From a checkpoint of a small spectrogram enhancement model: 5.22M parameters, batches of 128.
Rows from block 6, named by matrix and row number. Rows with one number belong to one channel. Each number is 500 + 25 x the weight over its row's rms, rounded and kept within 0 to 999. All counts start at 0. Numbers have three digits each. After the name is the row's rms in percent of the matrix's.
# convs0: first 3x3 conv (model.mid.0.convs.0.weight, 256x256x3x3), inputs 72-95, a 3x3 kernel for each
# convs1: second 3x3 conv (model.mid.0.convs.1.weight, 256x256x3x3, transposed), outputs 72-95, a 3x3 kernel for each
convs0.150 113:500491507514459504520521486473504462513509569484504482470485473528525499498546506496522504498456484511514496517474489495540467522506528485521453484524531480509492523478498522485484458496549517506502464469507491466522533464504510445493464531473519491493520498493543515449509489518520461510472527461503512543474513467512509506474503530481517517478540425457509497505473497482495497473516486499483499511536466481486479457489542517503474471518489531482528480481513516488496492452518514524516496507527502550497494495523463519486557538472477456493473515537541465509453527500466452508515461499484476510526502479526479474472576502515470463483523483511525451
convs0.151 089:468470502478507470511489493491467456483499518501495510473509479487482489500486506525505512476475492493514524498470451508501480449477470484479484520510527442466480484506486486496549514473505516512526462442440471454455517526558505500502503488472511490515495506515496495481488489461512463482495512519459465498503526520530561513499506516494489512469494505505512477528499533482520504535539516507487465479464462500472529471500471499489487460534511542551492493518479483506496466507501463497480493493499490525521520506503496524544483507490473482470529546489505507482510498453524484541476509501507492467472543534476480494492502512515505475506518496528500540
convs0.152 092:536530453501487520496478466501475485472506530516485499500504526452477479480518541496525548509492508472465494505482449475513453521509517470494480524481491496492447492502507498517527490445463485483511503530535505519488454536522513473508496499539514486508497482501489522512524485518559535510501480510497498513464470501531488509520490513467453480490498505510490485518487446490473532470485470546528487484446452504544530487506484552490470499497468495472463514531535503497499475471447486493492460518513478471483517476497495544512468501508497503517499454467448507535511507430555515533508482461494525518491489493526464497505505506529489510513528511475470501
convs0.153 142:480526457464479519481463563479497506481492475512492486521496523523508516512515464475473543518515494509496477477493495473498533486508492488501476530503491514485509479519514473529517494507476519494503512501474473509473496502460515502523504495517513482535528514512478520463490477489510469517477500494500524520478502514526543493513489508516488493524512489540552458535492479496524506508500495541559493497500483529499479498527464461491491450475537462510505468486506498505500491502512475444506478474531530524468523530418504481537511536469469569452576488487522492481533537480530523499490492473505505490517451531517499464503588400529491472478518465484524470
convs0.154 083:473495420533499522496514530479471469514488516501488491520483513500493513431508520532506548487512532505503523497478488478454477534503491478511506469457451551534519481526569502484498546482463497502494425484487474493481502491505483500512535518505488513519510502471486502508493503487469485496546537524586620682452458464509495497521536557553508487476533498527523533467490511502520490510496472515494513481485508524531552499492494500495479521476480504514518531525487531501498473495517476476465493496521493439443508541534492501499459488477526524511511475457520506529546532493475495509506511527486497515509510503514504446505521513495465504505524505488499539
convs0.155 103:476507511451487494532470514497509514495521513462494484523443456480494520546503506462505473485497480500509487493509479469511510500528518498479512475501510475475481484516503512511501470514502471504507492465531489511504516496512482448419542501508476494510515505474485487501506508496499503551471505514521536526511530543492498515493461513544532516498506509501522490501522512499510531493511528468479495438498531531517492463475474492542509525513506462487493471490465510537536544483482573511472511528524497495509517507494492478505474492494515495446446472482541456508484509526522565535517539503494505478524516497490501530483480534524537521502489534502541547
convs0.156 084:456505543505471468479500480524539515539525463509529510515508524536522462525526535514517505482513514528513533493475452497468470498503496498479444470470481497522506449488514488506474502504497513525477493557526480476486499464463555530490473501520538540519506498501495500511534511518496473484462496447540504502504476494513510512493452499493552526484515504553564564490479464457506477414488508511535520541535521461506488459536510506524520507484534536535530490481472531490492529515496548516531475472523516491469490478506497519489459512480486495480512483550535518511529477503513529495481533532513478494507481465535541501503584537538537523466488546484534514
convs1.150 113:503481503519542438479502499471504480488477521492534475476510518500496574497484542485514514511489508494514515457531506491483451497531519501496480513492470501501470482534477449498492515504526483523463525485534497514495470501481497508548500495494538498465533451552520492489506489514518513452525482471472511490514456538510503472520495524517481506481510504498476473501507508522501506534503478483484514548465526493497538526514508507516488532492547490483501476537520498462481497484510510501529497497490505482534501486536514528484516508481513478488504480497481518461470516486480516506497514485483545493519467528494567499512469485503507516519486484494550498
convs1.151 092:524486493458498483449479469472489502540544526479492455502497532478503523505478539493517547477475462509532493495502517530507532503517488459505529513474495492503493469531501493514530489486538501467510536530477545484485538476488523551508507507513475458491469484499464467486530538502491512516490464518518497540494518524479508493497504503489518487484499500513494506504515498498504465490514535516561582489471531524541467533509520498510509566503497468458454500502497506475522517535539502497518517513480505536548500484517523559534503484522499501523499471525479487438504497455472519527489503511488524488444480503498508548483474497461519519494486480492485485
convs1.152 098:501525459497516531529493491521541539529502552479501478488529463506480553522509495498519473478517527463508474513475507512487500523518489536499525485491494500489525492496467510480538507509510481522496499488510475526470486511513495509473464471528464492509492481502508479540484557494497495526465492486491534485520500482507507530513515461544499503475507500552546504464506475494544513500493502507499472516504520524534493483486492530521509529543469508478513486513512489498512450505498474468463457490526551497498492518533498532523521536523518473481506488532504477512491483456484451478477479480532502547450521519504471472477497480503550471530484504549533530
convs1.153 144:479517508499543484533512492500504480492504495545515477476493507473502497531513501495520486541517509538491482505498530492510539513458510496484478508500503463495533509465513508531512501448539492462503505494493527484484496495498528536489531506470490520481491494502494500473504490525486493478480505499490491508494496499465498495476485525494485509496524507528532490486544494542496447492475507505471493525466488490551507533506504500536490538492517506508494471545511484517532498500509503473513494509484542483502505515494495473464498487466523439483512509479487544512519479490526483505525490501500498538496501527479525567448535519476513512487505511483540499
convs1.154 081:522543535477520490500496495506502511491505473526543527544543557491492495501497476483478495487482492471482486496528459521463508484521509550513460524531511528517563502519503522506500537526546496470449504499556531532508486488500500479481506501495509527541475437512521505504448488490497491486449493496464455467511522482558510550479497493506515487480487521451507517566516513503495525529482484522523482493492485484493469476501498509543552471453458520511467537506504490484462538532539500507497501524521466465465471507508513488488528536548512471522509484460473507483494457446440479483534519524486510515475543510494501484471471514481520512492483498486532517
convs1.155 103:534536436458518500487475480520492502475474488487513492481484490481450479470537512518490519508495521507482476520533550510531548496438479513528485510481431518496500514465487524491523494512505469513525484512494509523512452471511501495510459470479492521458529502487529510477522536506509494537505502520507498519477448474523498480511529510553494486508511472503513496479515530466525487482493500520475474495529523514455537508505504516511488478493473477499457475527487519526462542543479472516490514501477441467498510490497473487504481473480527515496447478517478499523491490547503503503530557480515519532499534446494522479491534488507472477505544537503489542
convs1.156 089:483514497538580483475498467491494485512499489529502539484472494483515462525527529504520500491495469472511504511515480501501565492500507472495477533471527524521473476486495519509470483535532520510537492494522515503471521517519503478498513498456480500474521492499519494488521473490489531504541546467491510488507505503517475454495507531524522493517493503510472499557508522522485451487501457539499532468489482506495532523508454490541504512505517482552464475526455508511500520543512514545508498501509515540518478513499514486495493531506467534473512531511473486523514504479475532483549492510484515484513431503467477481518497479495495489431496468540463515